From a checkpoint of a small image VQ-VAE.
Model: 4.39M parameters, encoder layers 10, decoder norm groupnorm, decoder widths [48, 96, 144].
Rows from block 1 of the decoder, named by matrix and row number. Rows with one number belong to one channel. Each number is 500 + 40 x the weight over its row's rms, rounded and kept within 0 to 999. All counts start at 0. Numbers have three digits each. After the name is the row's rms in percent of the matrix's.
# convs0: first 3x3 conv (decoder.mid.1.convs.0.weight, 144x144x3x3), inputs 120-125, a 3x3 kernel for each
# convs1: second 3x3 conv (decoder.mid.1.convs.1.weight, 144x144x3x3, transposed), outputs 120-125, a 3x3 kernel for each
convs0.18 101:495469446476550553478511501481474483441487485500452452480486450473517521442437410482489454481499444495434482495509498510566566521549573464444480405406469492504471
convs1.18 082:523486461552390489575557462451482482514529458499473434510532511563620471583571490491504466440534467496458453529527487597539465593528500487461539538471501515490486
convs0.19 079:493472469511548552476480471477482468526560528513533495493543504524579639549563509520553525537558565518563520438418467476592492495488450498542475561495511455501546
convs1.19 104:497509516450568515470438549435454406448524448464450409499500485483570532455444508529431535607388479512514544506487517483490411513436529488496526506515479489457470
convs0.20 094:542529503510543505520495519394522440409590445404416432493565504501712556492556515509472472493555501502503505479527488507627509432478483490514531551554537473490533
convs1.20 087:491455501526490463480441493494457497509510490535551541474434476452461482538443458486536502511498519502512540479489546492483463489439526516540536464443507474486462
convs0.21 101:519563521551555538505534541510450531428550533527518497549500565520530530515589522537538516543547510555532530497494489527559511472499468512495499496538494495522503
convs1.21 096:500519476517522530545541510511516526453417525497535528503501482505530474495511562496467492508436490497514536500601517550595535555490510488489499543618465536478515
convs0.22 081:507570539563616520527531482526570504536530487405314489564580501579442488473350464546613562501572567508489476512599545456536477525551552493499424430426447468474494
convs1.22 083:496452520492596542510482470524485492500549547528539483569498499503414462519475503509487511420528444484444485570516516554492537518521546508496498490471500491510533
convs0.23 097:481480492468459497507561510489478483411393545477411444500488515501554493492528493512555537483548468474464499545523488455535519460476489533593521470362400558452495
convs1.23 101:587543510515561473476488497457505480504491506489470476556582490507520443509537486582519544487498575487534509511494493535579509493526510527521510572554497476458501
convs0.24 099:492505463520514513544501481546496508506459426511612547515442439520407503504539528497469492509533400509573503453502496450487498472479486439484470456513516490458438
convs1.24 101:483510500449598505516502498447483469529499465470477484541536448522493489527542498468497482399577471477539477573617523565424495570540513475480463421465539491475542
convs0.25 093:508514496550496507503448516522470522496630503507453502505581513514442515465505492486492500576478543503538518472418490540516462474536526466433480510527520511588541
convs1.25 102:488562482433582483494520539501519463484473444478389471496542497443553456474450440474456487506528519503471500487492475494522492452444482478467500500403520509587540
convs0.26 088:472504507463481550500509492523513506506503578509467491492444467513512484556498487506499535494512535500518514529554510488580521478457496524500502492481497495492501
convs1.26 087:490483518502501496504564502510499486534507469493492482484462485514676574514437494471494529466501523542509398511527485505472372491478487507527477535560477538507477
convs0.27 094:494519507458540527478470485435467478485511500454484440513520527495525506492459485487506479472474455488501466526533518557541575489529551444463459450474452493499455
convs1.27 084:484509524425421518464439498460473518505443527549499554522517516506553473530535505510455465473456485539500522497496530513520537446495550487526481572564501546534495
convs0.28 122:503509504487531541459513525457523517465543528490487494502536564515513584501506506512515518475495492485494498493533539473526567499490480477526483511531470498500501
convs1.28 092:521504520531426514527499488506516476514492473533471495501503518434510487465443517532572571499490562505510532476466498479565495475513479513495510519519492523522499
convs0.29 092:480512468519472514578543509434519542480465520531574552506519550462453528553557550447464552457509493507541521462562519550472480464493468461462465494452464480465487
convs1.29 086:538453377538504510504549547412458439495493509505454538447502488501530495501535490426427496460544501432485608581535521551499469472466454502546491474566443502444460
convs0.30 103:471497490484488464510516479501506521503487497444492524515502496451521494497438492478465456462408484453436474491525504520511507528545499508496493501521524440500503
convs1.30 100:538528482514590435518496479513498494526551443485513451545511484550613527501526468455436476555485429507521497498507435501489512498450493424388458511549484514526482
convs0.31 112:485490459506513480496498464442457450427441457414428434439448444433434437458445465479476502465466492480480493376396409391423417385396419504498490479466482469489485
convs1.31 085:494508397514520455507546507455454439470506483469502521496531490499542504530525516459512529491530503496489457516492494498502427505505449475482487526519530470498444
convs0.32 094:494513526447437464470474516495499508503429559529559539499526522506378509515460482510503534524523502498491531533556511534643529491485421477491482489397476501599483
convs1.32 109:535508533555468523522574589471408438470513448507417415513548503505472507490490474513495544443543496480489537564492453462500448459447445499509485493646422522475524
convs0.33 097:524510513493527543521521522477527486566390511491455490494532515469436503485469507526551508534458556480489504481458515506534499497561542520539480472570539462436469
convs1.33 091:485464476459501457459447491509547534501524449482472437528541538481544531532476493494484493483488529487507537514526522510417499509556537525508491487478452507511424
convs0.34 114:495449491501413493517521485480486506482468486489476451523552484468463497521507548489460497459488491500457501497516525537556497491489497461511502420566464493490486
convs1.34 105:491488512507486498502514456505525502554580525573532466516557565530506486564499523519493500516482455504477406549523551526524497558521489495446428442391531459483500
convs0.35 131:526516504531541512520533526504560478485468503508495515499443494477464418468473488492487494472484492500482506450510475470485498488476477484457468443454427449462456
convs1.35 111:448451498452379495381449487459476459385360426420434462434444493411453473474402530472464526463460500492519519514519497526561505536555546508459485401549508529443439
convs0.36 100:496545500514502495506484514506528537471543462497531524559554587561560555530537520507528485490584511550532528529564497539505491530504520534503556530624533561513525
convs1.36 095:531538532509492564499519531440499470487452484494503498496536482533587530526619543511542514555491494548571475466455442433476498482501504489526500594567465499488485
convs0.37 089:495545470489548430444453541494455446467462503474537502480540537463481501476498504500553536476571497524524500528480479517428477502468469531478502488509523516519537
convs1.37 086:485502529500481545507477529497498572479436513530507497560510547569521525475492479503572535500477485529518490487454485518362456507449465473490488507502473455483474
convs0.38 101:499454509510474501496461496492500520529581479472455449520498528534566526565543557542454494541484480530532506507487524524482499546507512551541506537503524553568510
convs1.38 083:590521466552538501488531438503493515482475459556549546541541454520499438562504445511503478459499501400466472562548547535532550498547548505490513474446490484506466
convs0.39 112:498528496444479496490463509478444530487447529498567489441582545487492546494493512517540513508511537489556548505466513490493533517499504455550529500505522494535521
convs1.39 130:498508522553615447519527482510495551500517523470494545498476493482444493449434484491447484478494446480511487499525489501528564484548500549539498442503532511489508
convs0.40 101:523506491532462541502493462513546516503403505514538519509445475547389480482517490494449482503495457511502502491464490509523536505551515534522535475457573466496524
convs1.40 103:549549532491566529510468567544559608518573556455466529527513510487454486476453474512469522508459496535502512525427492502473465517519463513477511516519510542483573
convs0.41 115:495495495495511510502516501479471490503502466518382442544546549538477498546494565492497528489488493505492521475496497488470476495565529482489544506475450507420525
convs1.41 132:532505541556353530508493513501529528487400473499568524482474486474511520497509476468466518477417515536521552521433518542584529503527546525480483468568539443426505
convs0.42 101:511469461507425468495490521505510510475513447491445439496468497468584453478484498479477503493490503488438512420511467470408460500453492478466486486472512497523463
convs1.42 113:483441530498549497481473483518570471583548477479519492511496508529436459577435469450478460513496462488436486515568526564430497538533510469418507472487524496483486
convs0.43 089:492463448502556470465421475457450495495521495520611463504465490495500492538485482489491499511530539475501542518513517522501436414475487483492486429460482508436496
convs1.43 096:464519459522515489520517488506482459497536454474459494514500514519521506489498537457466512432458456505470492495472432490458450470509486521446501502486513519451500
convs0.44 084:487498505522519576474484495498480488497543544487495488458455397462399401453452434529541597536561527505509513538496525510473512491479447504535530552540557546489517
convs1.44 089:497512500522460522462492551499519531442501458502505476494568542494627589484500495523506495466464518461469486431392455510425437474465510541547549539459497562515544
convs0.45 108:442492510462494512484516512502543484481281479500514471519496515545741529512478528496540478540442476489529504535570505472486504478505496479512476505368525496495489
convs1.45 102:507457503526451520501482506492470514532643528498416456472486499513566492509446501522462516520635483481513498500501516502491503461486412513451484522543472452485432
convs0.46 102:521531484524600504499558490534464463493485505495509503498524538537547529482500510468511502551592528482509531501532504496588530500517533494501502542464504498494474
convs1.46 106:509506534569499519526553497505483511506607649474508594504565535488513522480478567532579501538502543529506499452466492468498496487479492514459486486472532481491567
convs0.47 104:475483486484468467519526482539504539545522515545535489511478483490517557509527486488453455486452443492466509537542518480565534527532597483526547491481526436540492
convs1.47 130:501482510482518491468491477541553526501435480501442507516507487555544489470502518511490477509539477501451524479476484410451520474478513511503529492553437508570472
convs0.48 104:488479499464457459508499494488496488520568457504507462507455520458445484519501477477498483429463497497460506496490487503375401492478476409469447473437459474483469
convs1.48 126:485511484500476415472484476479514519550575547509499495516520525538607565491542539496412504489350516478459500447413476427510464480411507488498479454443480493486491
convs0.49 096:463454450464517462471474460479509462515509432501483430496473502501579527517578521452473491498576508499530511518521519518456529528493493475489492506461499448531450
convs1.49 094:551468524535482518579523516492495542541504500514527506539510503523560603476513533534522502501605486468473476475417501541450519487458521453524485506479505509472531
convs0.50 099:467407441437466471465446469516464493518504498525511500505499498507498530478465457499478494505488489493476474483490496454464460482455457521497489495558504514510479
convs1.50 087:516508448498547500522535525468469496471443494506504491526440512476492488502513539480453488530520573453513568559475489585467537519568492488487518478482529535472535
convs0.51 096:499560466414500610499490488458492539455471546470505523539615533497567590473474552553532493452565569510458521558501476439526556489502565505549544502562593478510525
convs1.51 099:506517484478518485507418473498513597444584522461507537536573583515526606466462500526566570427516486513474464480459500457441462541480477560494501509417463528494517
convs0.52 098:499512545543411528520496479521462530535518504497449458521481492507437501484489472534483507535486435544506525530484529487464517546532570483469480446474450479475503
convs1.52 114:507495503493524507479484577504562523542557515494488502552555584529567513478518519511486487526466528522545557503532488542516497449434498480512526519499500495490485
convs0.53 102:416446498456491503475401477469502489483527461454373488509462509492526513501564512467545513532559515522486513492519524513476523521483517523539483483445511466504511
convs1.53 111:542518534479499494476432479493525579503572531501500500495524488503520492481470525565452451454418505420486513553601493479550514489501525542496503523439456469443494
convs0.54 096:475407527463514495516644541513514499507435510496470515500492493494541488514578485511539513536528534550601498482426516460514546521526527508499502519434499512449436
convs1.54 089:493394431467540484467491567455465538493554478489500497483463506574618521529515501492410471463569538517548515486534528567492471458492484530562552530480496528462452
convs0.55 105:425463472499525533483524552535536538513674447536518555535553520532566514501538536540552550534545522539514524459446484530508456503492502513514443491516485485461511
convs1.55 089:482481491473542438527504492462495407557408437476401419459490503457509522478512506496555508568520475513492568506500467493503451454494493511478528540461536547598535
convs0.56 091:508500542491556478542555538500585488398474504500500546507569505442481520479548508482460469464467445495502483461504535499465500486475485480399497529549491538515489
convs1.56 087:477441470542470507531475485524539506516577496568565543575533525567531536592571515494489494494541535500403493535526545471437467493410453522461488548353481509443523
convs0.57 128:488472486491435483481470484473455507498608534499573511531540532503408476488531478497488531465504493526480499474502531609412458508492503487499501477480539505544496
convs1.57 120:476466511488543429496508528510526467420485444512473463528520489505500495525555547486482501432475530493503501518498547521486490488500464499472517489348512482478497
convs0.58 105:498477459479585498514549485517501518489601471483505491470466474444521518488481518527528491500514525474514526530514497432616510486499497502510512499522544510460558
convs1.58 097:520441480503581546454447494534509515572538490508529522484504552465567499479437470527505509469380414437426477481485481473512541512535467508540564505448553515519472
convs0.59 100:485469495506424417513476510509539512524474500556521571561524530582487480532470526508494464599514476513489502486505501547535525498507504548547521467529502481474492
convs1.59 088:503531514619651484501506483511526514489477487564543528508490437465546464527482492470480484473567432489572470465531491441534438465529518494518534454450577473467500
convs0.60 106:508462512525441471482471486518521503542528512503479459478464496498587497516509509508498511512527492576439504506499473509445500515510516465453478436348468453509496
convs1.60 133:544500545511608539525531494516586457528489492507457446471487462523515389514506538519441508566600537496464482462514461542475465487504504517483515504527464497511494
convs0.61 094:491518513514509538433468458504552553453504508456509500522556515514603527530479512470480499490525440547511461490532538515537513526531502513486561562612497508546512
convs1.61 098:479518555450541492500451479528518523519487460557564524515430524501483506603609502518495486575560468495469464465442496430422475476444539445502511414446483438509478
convs0.62 104:496492530457493468484531505535509507495449500499549500477535547490429509538465510516513521546659528507543499478465490503478470495494465487526488503540494518522502
convs1.62 088:513514545464458491466476524411407444466542432444479475507504496594500552475548582551500510502504523491460524499495483562491508532564553504563473490489524522483537
convs0.63 101:473554477441544508479522506524421487501512554494482535497487467459539485525499510503516530558554521557539477528527515523528497506497508483518537550576535515485501
convs1.63 092:479502499516600483494502522501451469521501483580531488524453491509488497490388482479421430489405550503534540538580571565492456514473485530462501518384550552493577
convs0.64 087:514476489502531481441477449492487472481582462521508505496531494513506496469550482521475509492520496507472537469402450432507433470442430563500474466510456469445469
convs1.64 090:545556515527578486500448533566542498536500548546542513499588527495544553484532547513417454498434503478486472542546499502504507508532566485467526500352512443425467
convs0.65 111:486508512519504544518494507465477497464506481497526487516502523514561531514507515476530524419414522449417506475560489509491489482506549472441476508378481493524499
convs1.65 142:523551553502557549510486503509472485493537487487498490515514543520409497514466508524506514494392541506484511518555529589510559543472515490448480496415483527489501
convs0.66 113:435508476473663452474509453509556497519430497510582511590516511495355475520508491495481502526517481520536473508545507499475458505493501488506500488512519500484456
convs1.66 120:509507462441588476514454511473510477504516486481483498545553500499560506492490482484417471490359498490486520473453498530516495478454485511512494477468505500488498
convs0.67 093:502521500503537485563525509506498541479504493485473497491489511493459499529511491467536516498494487477547411483508519490543501535489508500480479470396497451444424
convs1.67 103:475467457455520519492497525525525525512450504485398446524578526506608530496527551519480506450488542491474508532475504505523499499566511497505521453498523475532552
convs0.68 098:474472488451444541505504484475512515469497550490504529518532550511660458508496499525523510521609474509507526502506485467444478479473447529544471466505492519564505
convs1.68 117:529501537499462499587493539537568535464351468520501476517508487521538497492513519545475503477451475448519512458393485403413463472469508522480505495521501524474502
convs0.69 106:506470493485490476505501485543512499505542481536525511522546524533510516528535525547531501520500506525515545485458460494538503515519518470478471444511496509514530
convs1.69 101:453515458523483533493499518510429454477424470513467490527539575540524520570563579429423501435430513483501506505569599527455567505519560498539535494466472553549529
convs0.70 104:457495486493515469480539509512493557498497506500591579509533538577573604530563565482511491549605490526513491475497490504459463494485512524578507491517472545494585
convs1.70 097:557431437507442451514490520538579515578501587545576543510482512481507513453511473487395535478476499426514532442383441526425374438474506537638492421532509492484500
convs0.71 111:490507495545429512482467506481493497523567514500509526498464433467497478480500472543535538511517551480484541538525492491452506493524476447502482469553482472451473
convs1.71 126:536529495501476506519513489511582473527480459474465488498560526550497496504407500525473507518526498466416477540534527547475464507483511539526502515501488532526528
convs0.72 099:508492495559506566545548519508476519482535496480466498510500463525544475518514507528520472495491497530498493475519488471503527486480524464476502483388484486406423
convs1.72 117:555456516477475446472504482514458488467556500497440477545589515539532518511599529484520505492480526525495526548492511470599496532497514500551445492398507492486478
convs0.73 098:541557508583637565496538496511515499491529450496484456459492451560547454489518443491465481593568501492469504465470487463467509489505522427496501460536479486504496
convs1.73 077:520518495499421487458500495467498506515471456407470479550498523505447461518481476564512498493545436507513513521537546506450405427469483508463441520453478507530505
convs0.74 093:492505487475469512535540537474463494510538564497482514485427449521515508501503493477499470520485505551516475481498481473556448449466488493483426500506525500511480
convs1.74 082:518503548547501496561494532511538483469512410528545500495435452509579484547538563472484468525483456562543494444425462545520417497487484512482484524500607552626510
convs0.75 109:521505490564502566554585560495490476523415508486468529469460459455497439502481469472486458469493500474494500550492506471502516459490492482459430397475435430506504
convs1.75 093:503445452565500514503512531517490501481511472544580527520510586507481492502499497494522489541504506553507587460561474574441488453478435449541466492499557469440528
convs0.76 101:453515507515521497467512501490519529511426622525534494558528574517588489511538508508533535569532474522535499529573551564509541539591522500507511568439544532469470
convs1.76 093:522569536580558499516548545512524470514463522512465474471472447449466478472504500540550546542550578508526543513541492455560487488569492490510461551493518488533541
convs0.77 117:488488478510554542498504488500494519514434521529578506529487496516552538518527473501517520515433461477445463505549516501470534499488527502485508514418503536529533
convs1.77 118:566504510507492490501471542485479489528468559542532538465469475472448432445500487593588516550402546526563572513552525581468476531534511468526511475540481480402493
convs0.78 091:488470501493497533464439483464454467471526540508559499487518514494494508498442493512514498530507524436484433466480500513499496495524417470447474479429486525434522
convs1.78 083:524596572500516515557507486468405485501453508472468450533564568503559500511482472484498564509521465477525430462486514457525486487498492466512467473483494485508548
convs0.79 087:473465507441552578492464491451485501459472506492504477551552520539498499496494503501525497457461459493492446519495537520433492514508522476435489443435430488470468
convs1.79 093:525469575472481593554456520556493499537514452439483477429425441424450499419455438516462487529533523515499527535514501478538548472477523494529500472557497505479407
convs0.80 105:515513509507483545527503504558508478460744475518521499490494517530492539503510533514482506518508460472467505527531458489518491493508512430496432482425444434435439
convs1.80 096:497468488452543453543443519552598586583505495526513465480443461515446448530481494498489477485451459456529511481513513488547501448519488500497486474504577466460515
convs0.81 089:500498497542446516506516562497460493515639471503514482501534483493542494475500534462524494500547532511475489489509497446464496469495519498490486493516502448527499
convs1.81 095:498540478520650489493486481525449476523480472509540550453484490406449507504461490440512518420603473526561573463474536497416514479443535443516497388508470505562477
convs0.82 103:514479473532459445501499503501505515506499472490452477458459495472505531518534519521500498548535535544506522501490513472509508505493480454480501435486522464487484
convs1.82 100:522503534521505515500480504491535514498556502522517487506448488512495527535477563519589536554536558503501516380438433453425440484452500488478489471502435481494499
convs0.83 094:558502490489441508425406494536500547538601613512455556514485475497765563462506492509500489500551459510474489487547457494411500516445488495494498484526489461491477
convs1.83 094:515480501458449526492508502441574484470555462481499466495483525415484505517484483474501529450547452505521537528494464466480514495394473525500527534534525525460527
convs0.84 091:496541508504502545474526530517499512510566469507485492478462485440435497477469469473489476507540489501553547497583511554542485490460470528436510492501518501567528
convs1.84 090:517414460454459469524454483460496528472471506478465494460463492454498522454557557502488491534514505508513533582518475506443426445416491509456498502610536499492533
convs0.85 084:452513548518702563480476543501512534419497577485475476540501502546631454536522501466493515467556545471489504491487476539535482486489481500499509444504488423424494
convs1.85 086:481523567531476507499535523420492515425465516422473485540477522454419524466461448500568573481498532494538563517580518472435498493476509564576478552543465567522433
convs0.86 098:564552523589572537538547514543533498531553520515493485530549517517532533561587526549546543536567540539524513546552556624543510587543517474463457517513490514532518
convs1.86 076:561511544500492507503470509500449474482432459489455486536516611539495576527483559532492476528445437561487536533512495555541516468510486490491473505508506508510455
convs0.87 092:510498451521577446510475503483420499510427471510514500534499485511480499520511535498503462526455439481513435483457494557561532519610548485493506572500492469483513
convs1.87 081:487447488512355423531458487564501506557575523489490541552513461558548484486454438586530477521497483529511534495447502514471525522534569547564546548467511526547562
convs0.88 101:541545494606580546517493534497449499499448516492532491531544495525728532466461522504534545535444518500482516542516559509501490513496504536516479476393504464497501
convs1.88 098:507499435452304436455406460468490499524512493534558519436444456490500414501546495488511516522484514514527515516461460476411429491458473482494525477536506509563490
convs0.89 090:543507521560527513556510506526426479551520449464435505488474479538567500505522474498499532486580529510541556559510504502488530470513534492492513518472512556519526
convs1.89 088:501459528504434518498430519448481483503539477510557474506481495471431469536464529510537572562486507535502469434488530476485495516511481535498479510498487499462548
convs0.90 086:488509509493435520495526504437456503456484500494468466499480514499536531513459537504522504473510518522486522459535481536487483513476501457489492479489499502413433
convs1.90 093:536512467525533450484461489504527506510647529516562545509479491456407494461476486529529499481465490494450487486549512523548540527530527527514533505516571505529577
convs0.91 084:515538532508465564519546494508534488482500435505426476443429494451504499506536494500442487489530487480499483475448418477496485477500499428446418451401485445397462
convs1.91 082:532478491516479546524507553529540588523549517482482530554454482490533473482488486479560510596541451536499498571649556545583547492505510532540420504444556508521483
convs0.92 090:488472486502529477547532476512556499501508506491433482505496497498494526466536500530552511509526473541496512519519516462517504503484509510495518509524570498548518
convs1.92 088:482431501394458358446426510497545487453442483458449479430440459453470476478446450531443493515488481563560414571567498531492478520561525508449510464376432502589524
convs0.93 088:541535504517529541467505465479448458447406442542605551462463494502488448495468449445464484463565574477515532496514544528498513576560496486444466470470492510466443
convs1.93 079:457450473462378413511511498462480479492478483482485435506478551515510512494490490470513534479545606504466522496471482489499476508514483486579506496489462501475485
convs0.94 091:491504508494495488515501538516590497562555521530495523478502494516545527496484497523527542555550487525586506510491469477489514484510541489536535508483510453543492
convs1.94 088:475417503500571471499478455576486480507476408492482494506505497482518534498425463516539503582561496558504557555455520537543479510491467508548479497481514539510506
convs0.95 096:504516473527536461456487490474504466499571565499517477470492481451365434491496471502518500529617538481500534534568508529559468467502526545489489523491508501517497
convs1.95 087:528502516476407519474543485484488489435513451517509495511489462392414476493551501520487503446520480514427494541466489505477502510516546482529522446382467498494509
convs0.96 088:493495516493485481501512517489462532520618538492505542518572546578496564531623502524618580502490600542550528513490546454499527524462521508590580454530574558544523
convs1.96 094:501450516511606498520496518531534490504521438529547503508446489419409405505458451480493493463493508529489527522526545414512499450523534502474478482464467505475426
convs0.97 091:536538525473560520500490440484464466426494469504489512480563481486510482496437440499490504527503488498478495493489515544527448498579504506531493509437472510509481
convs1.97 081:540472483515495490520496453494503476503546548462437487488461465479533492515488454421435497488615507515509561535449466584557489534512495494489542521457511542497551
convs0.98 089:479457485541543485546518494435490450499402491471540464537520546524513570511473452510600532511501591535576520506467543468471530532503550505530498521541591495559469
convs1.98 089:507491518424551521529616513504516444554554512510516434487515462515465489507483487439402418468498493499462469440434491503451468446492463514480518486399523523528508
convs0.99 133:500499465467511479505539470538501494530496537515503512527516542526506541536574529514510534521537565546553531508500516491515512529516514511506529551525566545497514
convs1.99 112:465492428458446457434476405530488550513576501541546580426402420441431448445383397479500520486510454462515434577569528524491524540546539464419455459501482418457464
convs0.100 085:522476505538473458496530499503530527496492543506479566432501477460489494475500500527505564543594504533521500513454448432423502482504487488441461491456483558558529
convs1.100 091:505508483472492486461527500448516522455613502453492499503462473485461470375430451525511490506518496498444507485498488500545463473489484506485469516535539498469504
convs0.101 095:530528492504436419496509482488529482513545513451445436494474521497518521506495509466438499447453493462517557522546496561414494525451486504443469486486458466463558
convs1.101 096:531500501529472481477525458527486501499464522537475503493577461474494480431458488490533507513555535485432494546515448531579434432410465467567503473561533481483487
convs0.102 185:467469515497483511507515514537500554396390521479447543512487523401354505448375501508500518490432475522475489511519509501464476518482499480476491476456498470457500
convs1.102 073:501442495545478519511515501520530488491502472519485541513476507538527475524542539525435456542506524508542558524499502494494481597538528523574518556554605574514561
convs0.103 097:490439425463566413462492476511605459553461484448564498574560546570580508538471544536539564501495552516500554443477464480395517491496494501428448502382494536463538
convs1.103 096:499491515549498558505522495465457489469484522459488490502488515458497437527456509473509466446553522530508551451459450473410459535471507509503489447574464545492428
convs0.104 098:527491518572506509535576512488490451532539500493497468504589542502476529497480524538520490466572571459467496562495509586516497565515495541531507490612506510531455
convs1.104 091:462556481476471470521482508490499496430415478505509502539522487477421468492441463494553523517484505547581540542584501541475431561540518485497458471459431430450424
convs0.105 089:524501505532521510516516513476473473486461499425434438435439449431406435471442453450475425486505498472504477477527502483548495494455499447480483449498476470466447
convs1.105 082:498502512460544527506541529503503473485527506464553523488458481502554496456478469553551511473529475535551484430462408424431393446384391534513490541454465500460506
convs0.106 090:483555541523575578514521592464455485435448480405436504490530513488541537471500480455474444508500486526507541509468500488481465521484457429515480459415472451461511
convs1.106 082:467493462469547465456508497483494508466490528519478562458460433474538474481478459515501518516545587472540538524552505505476498504488498514525532537489482499476498
convs0.107 101:500514550493577563490512503516565474514527536442533415514562498541534567470469453526556519525561504525570537460493455517511478445436455505495490470540524497511491
convs1.107 081:512509501479489489447481463494501557396537532409486488508480499484424488505481525478454497455450508474469499441442469515498526518471466495444457493491522473500506
convs0.108 106:511462511494500514492511500497467497509370452513519475470472499514418491519514529544523484565544516556587543493448464466531517462433459482514512499410496457505460
convs1.108 116:472528499457542505464525546465522483517489485436483483525470534531451411493508499510507499515522485523567522460479455470502438436508462512525504530500486539540543
convs0.109 089:517485499523510522505495472500522554481484503532473527462514495499669531502500503497516519496556533527511499500439479473510429501503465494523452470456483498499509
convs1.109 098:504496484479399518481529526492522500514558514482514508521538582446540461509459522506476481490554503502541548505504481497478511474510499480452526564539517504529553
convs0.110 109:517503499503491487505499481499502500487490445496499536501503544481519543494531523481448507498479486515501501479515531463518509468525538511471434496499543495460473
convs1.110 156:538514491471371499532510518497491524494493481522496503501479494563457572506446516521500490504411489535517510495444500553575490502482477495461502573577528523484495
convs0.111 087:540481477473537521451515509484433474475779493444503507456496456466629470476502495496487534496532477515507484523497533472476461521504468468562535515547480476513549
convs1.111 095:516544532471526446467517504479485489507535481468563518484499515457579467502495536566539511483675492512576476538455457523534514430434448529533483534434515510597481
convs0.112 086:439471505538561528503528483448552517511596526495526557512434528503605510551533499516545498515530473478479502514562504448506476452518582537500531461534523519505476
convs1.112 084:465517448436522466469495486470449449487507469485507497471519522473443525555420548541513494538615519525522431526528526497571501532509481454499498478509466487508483
convs0.113 085:399499483462476638465473587454517492479553464522526485512594484517415562499490428467495475509582510471493465516517498506431481523477559519503481445436444431467519
convs1.113 085:454503523503478487553485469489520512491507559466521528477463507453488515483488536460505532474552456456510471504494509562493480551543480442485459548453507492498499
convs0.114 117:580550568521518574510511543457461514469500453497473491518496499516471491517478471471500459468457435442452468493504492498510479492493493483489493472431497486541477
convs1.114 127:485492474483511468472510486606554552534595560555533553580562597509504504564546536461469488451475510488438493557567538551554537524574501468475483474530488464477472
convs0.115 107:518484537543539494468489467482497470477476524502503501476499524481465502496481491507499480515496483522501472505486469546485513553510505478476456477498471435481443
convs1.115 117:504512534536578502482528473543477516550502508553536521508531555503443513485499538502511459503490444507550503483520488528458492495516473479485531532496672505526522
convs0.116 106:519525527495434483516529514457526471490342457471475495494506487495542480529499508472507499484504443529466507500532519530527502488521480523497503488498515548476512
convs1.116 127:492553497455583450459433478487511518523586560526519511501513501537475530521514517520569519574522506547554489484545521527454483483512492492461514459551494497452471
convs0.117 093:481540494517609537533505490493457510481518498499514548495453490426484547477479497570564590531505543545500540508517490482449481507522529505533494545468510492469516
convs1.117 114:521495461476565506467452477493513506469512549487542553499506541451408512521521549475485510459488482524509489491401450484552439499492506500516526483480464528473508
convs0.118 083:519534480539494478501495466515550531453530507483492486493504526492490476480510517450513452509527499501529503524546500500546539508540522536566498576636558517478488
convs1.118 081:502491445498456522463467476505477555500434504513513468501488497497501475497517548470440483492552520493463517550516518546577564464538545506479478530482454564543499
convs0.119 107:502511522511643493515519494482518504465441529498535478500494503505630550510522515490504518503550509499512508507539515559500541507506528508488525484534503532605552
convs1.119 121:532504519501423508485540484538506523487624485503452514522457471423415457496481533537594538538518576515514520527556523462459504506524471486474495445461504451476507
convs0.120 095:538521492518511506503533510452451469503367499508496432474447451534447487537557499511510531528624498531519471494491524510431533516494517456444499424460457491494492
convs1.120 100:480417541499465497498438434523523496522609529540548554564544553540571552521529563514501544548536496510527501490478521493515434516506493523508507497626520501525516
convs0.121 095:517565487580524493489512489529487480486518509504446499510501535483467478502459518503512479500604496493491450489462495541523507492483509509485538488530485508528525
convs1.121 078:526531529467583515493480581487533456544547494446562426550522510478536471526514537495509495472459419451397506497487509522455509448459502544460496560546518495487473
convs0.122 114:512548502483476437489485500488560473499471482504643474560548540505450505531534505492524507539529539498512520470482494458477487485475471519493489523415504463466490
convs1.122 116:497510463467580474446489437512507526564523575518502538508483535545554588499497502474384474499465465460482519444451480495465440458496486495537566481614542486556490
convs0.123 092:533514503576575568560519493495465526455481516463447502498454499508544554484497488519527519519588528530533561485488483505438466498523523450488499427508490463438475
convs1.123 084:460471500501583521500522502516555564503532558535527517489484532495472503546510553479452479498524477474558490447489508559561537518559512514542478528469413561570514
convs0.124 099:446493500482476562536499518525594539455523575513555460474455504484548499465492512443489500460537495470490536536529529523501510534503508489429454467523508515493573
convs1.124 097:579575489452470440443460516498526467500518462501496434498504586496557502504555545575535491542439468485435500522511462569562512437451444454441470466458540431501457
convs0.125 089:509490408543452534477530508546562561533548532553536527520488478496498519521436485556556532550519533520501502471478481474447529475493471505443483560492456511510495
convs1.125 096:496550554503576549547547527476490529496488514495525531497478438493504499465437437474499557508540484446457446482548517490550462471534517560495511461518433550534501
convs0.126 121:486491446504551422482510455501527520475556528520496474513509490511516515514530497501530529549551554519502544512498503507391444499472519511483465517523509517496584
convs1.126 109:539472463538421475479504483485508523510540495504450447469413490405387413407477473513530479455473540438414520529462468483493538488521553452431478521534484481484448
convs0.127 107:460499519513490484491497474471470471536521557513572538521520517534494553527582528523516500499521509513481549483476477452555486478449468505482477481484469508463519
convs1.127 111:531528517476557511518500501511467490488436457484474491453473538460448507525538453546524529524494505534486506537525495494552509513545492421486489501586463490499469
convs0.128 107:492490498508424468519520506496511492465453482480450522504473517509515524490517544499470502488540487500523478492573488517530516480482528487488493471492516487485473
convs1.128 136:487490493567462527496493483519534509491419551497511531533526513530581523507488529482499552502554518510487515506502519551595542504525524476536509448514531508538509
convs0.129 097:496470466489573480506538493479471509534429534511511509505503433450399420464481481519502462449526453507501474478489522492522517485458500470492488465490501443482475
convs1.129 099:500548519569579532520491463507538524534504605552605556538512507550461483521532478493459464459409427495593493444457460515614448508435481500543491471462524465478484
convs0.130 092:445532451445567474433459455516514536503513553525607511533584541552545568502544521518483516502547580513551532485528497510450494540462503542507499529453532528532556
convs1.130 105:495471479437569503463500506502510480527542521538505441525518434517480465505544520602601505567609574529487544472495429569508492450454494500556493549549525496515486